Weights of a small image FSQ autoencoder.
Model: 48-pixel images, encoder norm batchnorm, encoder activation relu6, decoder norm batchnorm, decoder widths [64, 128, 192, 256].
Training: adamw at rate 0.0034, 40000 steps, batches of 64.
Data: trained on rendered made-up planets, 195000 training examples, 13.1 epochs.
Rows from block 0 of the decoder of a small image FSQ autoencoder, named by matrix and row number. Each number is 500 + 50 x the weight over its row's rms, rounded and kept within 0 to 999. All counts start at 0. Numbers have three digits each.
Before each channel's rows are labels from the 100 images, of 14976, where the channel reaches its highest value: "responds to" is what is common among them. Only what is clearly more common there than usual is listed. The data: rendered made-up planets.
# conv: 3x3 conv (decoder.mid.0.conv.weight, 256x256x3x3, each kernel summed), inputs 128-255

responds to: moons: three
conv.156:360507433488532475505419511451518485501446571427535469599547508412474560434462510521481554491460524540458488595523480525486462501490471492502562546496506548471497511564530467462463603498469529543479493463387498452478514543510550496479477617555449513471511489462537539382537508469483495529509533510509457410485493482610584540529415528505525518495513533418466477518430462485496591432460

responds to: moons: three
conv.246:471471483548556519497439658406500467507497502550531494529562471429488562462562484458559490453522510459574444492500457512463499531493467455571573493615459473493502542567450446471502325530553572532564502442501509523568528506498495413447510560510458434520515508568577530514519470445559485516413492544506464493623483493536549548506461503566487509409548530436463455569538546498512512415544

responds to: glowing rim; polar caps
conv.191:547497490505485576531411502519521457575512465460469564470519457482526603450429441571672482476577492421440444471498520530496486474446478498277486443543466511500530521424465494495531502463512543510553499496598407561556532476486502499465492475464519685510523525562544510489485608514506352481493544531555556542583516444445457473523468577551555542526550518569488553511508517487522425532603

responds to: moons: three
conv.214:468436492426531506483463538540503465554520476494558518555488483455517497533413484486467445453535499447451501548431460540495539594465366503615539445534501428525520516465373534474454640564597558448558456426559498529519478492506478556463570516492509425507431527495549476431487530420534615574511552515506432522518474549481564520532546533537558553509616471443461490451546484508501571507561

responds to: cratered rock
conv.1:512485480521639480555418475546506506489471497505525537527506529494492504516453465475460536490449535509486474548567447529570450525439321505616480498541538531448469507473435491485486493568457481460440441357500487492495467500497550402545542540505454451443516482463479489464596504550492591542490519506498435479557481562522506501496508521479480530469477510465410560491416493646490593383378

responds to: desert world
conv.210:441503529446405520513531487513429445602455595558514507427534476525474579477430501444449554533520506553493483668466585453492528501531477507619519418539521472485548506474513525508458414491442530591519513501442443495546540492476504494441463555512554375447522486458607452514470496483447616440518569566478497472544528393522516496518512589523521502446414532507542454476435485491477457454514

responds to: desert world
conv.12:436472467455292486524604494478495417561476582451542491505552483446456538456597504462429496509542461529443515578445531498482515493516748468451571476356450509516506512468490498479455595522490586543542528632448480507526499497501522611459509584517570488481502534476581481466454479445509492464469490543538495466435496490553570513507474515511529519522583498509613419437456508403469480511509

responds to: rings; kind: cloud-covered world
conv.17:574521487566452598580503520463576456506478518473464526468528594537458565459474461487529532511554446474372480541521488500541451428520467552454505443477480588481517473433471514512525621528461478533513518581557439550507465525508526464590524527496638518497600505495557569497539465601594510487459508518397474477558496468467494494483405563476579479575468510602446506455379602579525512557486

responds to: desert world
conv.185:419409443539451454468549506440478457542463552475480424622494563451470419484460593447479502431560514466486502566432468490454518535465531449438595540438413465523510565558505561527425657554538538495551542541513605383469492525484491631469536523524485521541466542484478497449467503381541487566486496498443473387402512546483611514476478519499494563604562494487505445528498475487481478512500

responds to: crescent; cracked ice world
conv.20:489533514471687524488423496478500530476508505565515556492435514541564459585366509499479513509470549533480495498543493454483489514530279513617447538646530520465522479540546469514495453459489422517405487316459498494523559449527456401457433479500428435490518482503461522521568517545515593488509558463528515521513490471512449467503495455538463472550429518485438519587538488588519552484427

responds to: half lit
conv.38:490488465519584483497423522455479461528400505498489547511509570480529515492397541453586511477453551501430438595565508536532504510471363501408508455553497475459541532552394551492503591506413520509559424499497526484547459533491511493539495545433450613511509477524465475460575550516461435541532561559517491478559528467494524510489489544414456566607453525500431591524429491627503528481500

responds to: crescent
conv.250:513467472428559509395536489532364559544540504529488517431422531490492520464476530471475522448469510593555431512512536475551544444457443440523429546498488479429482572492560529461535528409469508558434486450498546458518427491454466524413465415468477486452531463446418410498421519449490558462467413478461542611552542408490438494423529450502465547560466488463522517570521396567444451440518

responds to: half lit; cloud-covered world
conv.248:543494458539610449519483521458539496453456470585506521505517537496495499553463483441426543515401546488513456533546425493538483515472355525692458483548561525477482474513458512538480480558473431459504522427485536506467449532497490393565498506472509366495536437449470525481610504556473641541524507500429455467520496558509521501468528505463481517478394541556402537466393521646515549479437

responds to: full; cloud-covered world
conv.76:448484473454621533507434484539475518499474527599505532494437564557501466565359512499495496505435495492472537577535535462545489539541229505562502475568507442472523446516471544541468513493513475511477447337474514512482487490463485443503467556488492481463483484433476486442543443518555579524507553459514454495513497541497485473500503497492458474482428428495384522472498511629469589462458

responds to: crescent; cracked ice world
conv.83:556561544567569567553492516454561543466487476619489530440467527523514535455538457466611518515447517446519465440565501474528475501510461563396495467584524518453471507511491505517518266495452465540497519447462526517493461516488508432569512554495528583477535484573507504533547457622462404515444487554466493487601454494524463454452467517453403487440374531557507548509408556591499524482426

responds to: moons: three
conv.125:410458427487509483510437602445469434560417520484562537520519466369518578441519518472553494419437569490471459610501430506444488555451523525452543458576544455463540550579463441475455514592479527467541500555461492495533543496510506504415482608470403521474563535501523488459526565510501446556472557543518394426549506540561620553525517587540511569467462572462468515539409481522523545436487

responds to: glowing rim
conv.136:575450492584579503495506467398513555475527502604487481485481455574536409522505543448435529492529485495426585430487534469400435478531407466602449569567481544564487478496517466491494456560422442466485579374512569544456539505564512453532567482491537466521518483571446534512525541497423576476451548504488530491471519497455536448488498502457448511555498502502608540538449553532517469521405

responds to: full; cloud-covered world
conv.82:474459466519664529510357508417618504455588513398456512579448578533512490494360493481587475462508453472414546544543401539434434481515415516471504481585396602467560485545532580556461546515485484512453558474448538487357512506504528429507514540493498551497537478575468586462509471506557474569471468515517586434488475545572513468458448426480552521588515524541394510551485542520535534568450

responds to: cracked ice world
conv.139:516517470561531470537409544399514414491468533445506468522587522509535454499561476408618519504489488460431501592540459528470454517509474497405501443543505502525594455554394475480506506550424552487580476576415540547535481481493483442539521566497499585501487476476510526441571485494504408550483490552479500509505503520496553531488433468480515580515470512514409480462440550459510527481528

responds to: moons: three
conv.62:456520464495568507496416588485467471537421491501545553533498480393567593423487510457536485460489562483478429574516438570506519548492427550509557455568485478506499567524410500488469509546460546523544443482473484490571533494492541445451520588464432511517522488547515466461596515515476496556486543569566446470614505479554601578540483547462478621539534530465465513570500513561519583417502

responds to: cratered rock
conv.72:479501520488532501511580585449499498503484553596565480483504550492489480513456492416378539467475515538439477602517492446492491554536417552673537451531539440478509502598429474463492577534471488534545487487433571478550500468490465535518507554488491341442510573461492515549531427538568674519462556504480413469489478542524563515533477489531406484586453520442471414532445539560535574511469

responds to: moons: three
conv.242:489457466556588515492397602447476482553445510493553540549491483407576553434498509439654491448533564470481432558521444547455485523473409529391548476645496493490514558564434492485474440573467517516510504506494515480532529510513514440444494570474424595538547514581490501504576532487525393561455540553544468437594488485522593554509470560514477592525514547492409517594471484567537549428469

responds to: ocean world
conv.110:475523441494444527543478432603457492541434538538505501444502426474477548460405485447498499523478499518457499485446598515572476444449441567579528414565567423459492572458456541481477492454495521524541481430570461498532477545472583428478550565436462438411543507515492483469528599456451548463492608500510481459562500578547442532576530644513528464472502447525514514533479515500520437503583

responds to: half lit; cloud-covered world
conv.161:460592509518571513534481441560463610480434556540412452520474422407525546432451521567498467478458570466487496421445466493566503530490420540546519521542518505522395581539535460516504527457507444472515542390471491384498492574534531486532548621542456500466520539567422483505529503501490538515558521382539469407528530533583477617576477519431432535555502511543519518623511461494463527460493

responds to: desert world
conv.240:415508508450487454539528526561431412544542500499601489518541469501515508518410502521387465499564507514520454589481535507471477535468560482655538479496530397544539505501417521475481580480505560520541466474458460490558558461501427562439488496536421355501442495454520457502454544444527648507541567567640490574494470505507545528537534496557540514478562520436527467452608434382518491438590

responds to: crescent; cracked ice world
conv.226:515532502513552538539390409485446499576485579465472460481503478546525477442293493451527498538574488485322513582509599490515482459501305474521451443586445492489479523505470545496474660477416505519528538436468502490532510542500496477523504551488543536489492559541507478482571527489467562468496604511551557484554497468531453487519470548453454545657515500535455539525493505531483521472452

responds to: cracked ice world; gibbous
conv.113:472507404477608525495322523490498489486446513436527540552500494429530515457391488449615508465493523519451475561505489581551478503474294515408554493593488495529510529514456550498508559521467557548471449408460500524549507482471560398502526566488455618498519455522507483395579490496474427538486493499508452495573518510549529572552474483479495600555558465467388476551525494564477619440497

responds to: desert world
conv.163:485499489485485570499491524501465477570482515451534505542476524419549510428410463506502461419528519474354459552513497530490504552444474539424529470480514455489522563534429511486500793492518547482544462525505537471549480474478457635458522539516486591511492594528498478448467516503506503560497551527522469492466485520482570562531486507542457580690552523473484504537490476507512559555522

responds to: crescent
conv.92:477481445510546457456489561427498555482454480517562483552503593492465519525505549418437563477484545494600459556536434548528482491493495471593540546464467515499436496472487549451497462569435464532452482479475534481487543493504558380551525495503483395488541420432465488519631466497522569527509481543506432504542464493510579548473487485421492531483511496430434543513507541632511547426402

responds to: half lit; cracked ice world
conv.61:523474457551559525500397527563498483554477447467518569545472428421570509405543455560618449424506569495514436418571459528453442523454545542351492521547490536462546515454470484533462458547505442451484494471529447517476477527489500411440432540454355635554541535600485519488515568505497347581539488441564492427532515548535456537506495582576529596458518548484526556601492450476541520456503

responds to: cracked ice world
conv.2:490517459474489532543449496568414458574438492455493528450489422417524529437391491478565465503504522501378482536448491522569521516439453590444513362623620381449557622497416464465491623483463525456565444562544458500575515514492528489473553526423427544439551554544489498509538615474477483542484611507474458493601485558548492572579549641508530536558499514484485516553430472471542485504545

responds to: ocean world; cracked ice world
conv.218:543551496482578591507428447575509539475503497525429522479460443444511537473477458599642434426509534514494455341465492510552495491438378557437491522558539543468476504492513482503554438483553454440448505349615480514522440524523532481506545489546514602454535526544450489479422557554499406495515460368443457474522526566457391554558516505549524499504524484547505524591505459509483504564559

responds to: ocean world
conv.85:469491488470628499500448521575441535561489502536530539502460445449544560497338469499483516489525519559467433555490464492530475474469280536669488491641553466459496547490463460424500506478454485526471474350502446447513506495497507426428514477461433389472513499468429484495570549490537643517501607468514499507593496470497495559530479564509504533517498472479433507570504461564508548396510

responds to: rings
conv.183:428537456486579492511452521526472547533432478566532472510422511430564593456490567482461424475445544499531435495521442535505517565489506543528523575482505481479425539504463506506520507533492458476486463388482510459435481475480475506425544552450477469498465452529431417373558483584441508573521515555561428530544496482474545571489524534418414584536484551496541588557482481558479527449459

responds to: glowing rim
conv.142:569522486510597559468432473466452551516444490537475532464433496535579481495468520400591509493537564487448528496525538567519524516499422554461466427617480510475496557487462528498479425526373443491495455516505517505530541524506570393537538552447483568497545481598469495557600542530441461549533540470537517453590505461550496499515510567432462606570461489536496585635480538565551522499426

responds to: rings
conv.200:468515543488612500488412585396556473514494469532579516564494545500564511484449490465543512490515505458450476550557462516418545562557417495443554528570442527501507505570435505492447485541485515519520471447446556496508554475494473511430483504469502565551458527577545516487599502530500452575462570590601494499526423412534589461443447471517465543573550568449486507545522553575535590519439

responds to: rings; banded gas giant
conv.3:465490458561489489468453539449450499539463516491552449556554520430492562405518553441631560429527547489534414522519503531451474506444540491344552506509458476496464580572459529480472462520430513552554540556496557423547518542449516523486515551522434630505524521538501471496527563462444354530517510564551466433508500485535606535504462564484468592525503557455458521568470516523510462472493

responds to: cracked ice world
conv.135:443366501496491508406496568427419475603481535501503543541448563472550445560456637457501481395564559467526513578436526476389571541516487437459551518551469448499521563540555492485433544525519511499501499520547560435525620462519480543383445483488402515550544529531488488568455544379561492504460545494493497431446535461476611477506529510563480525590515527468473520626540492572526436507458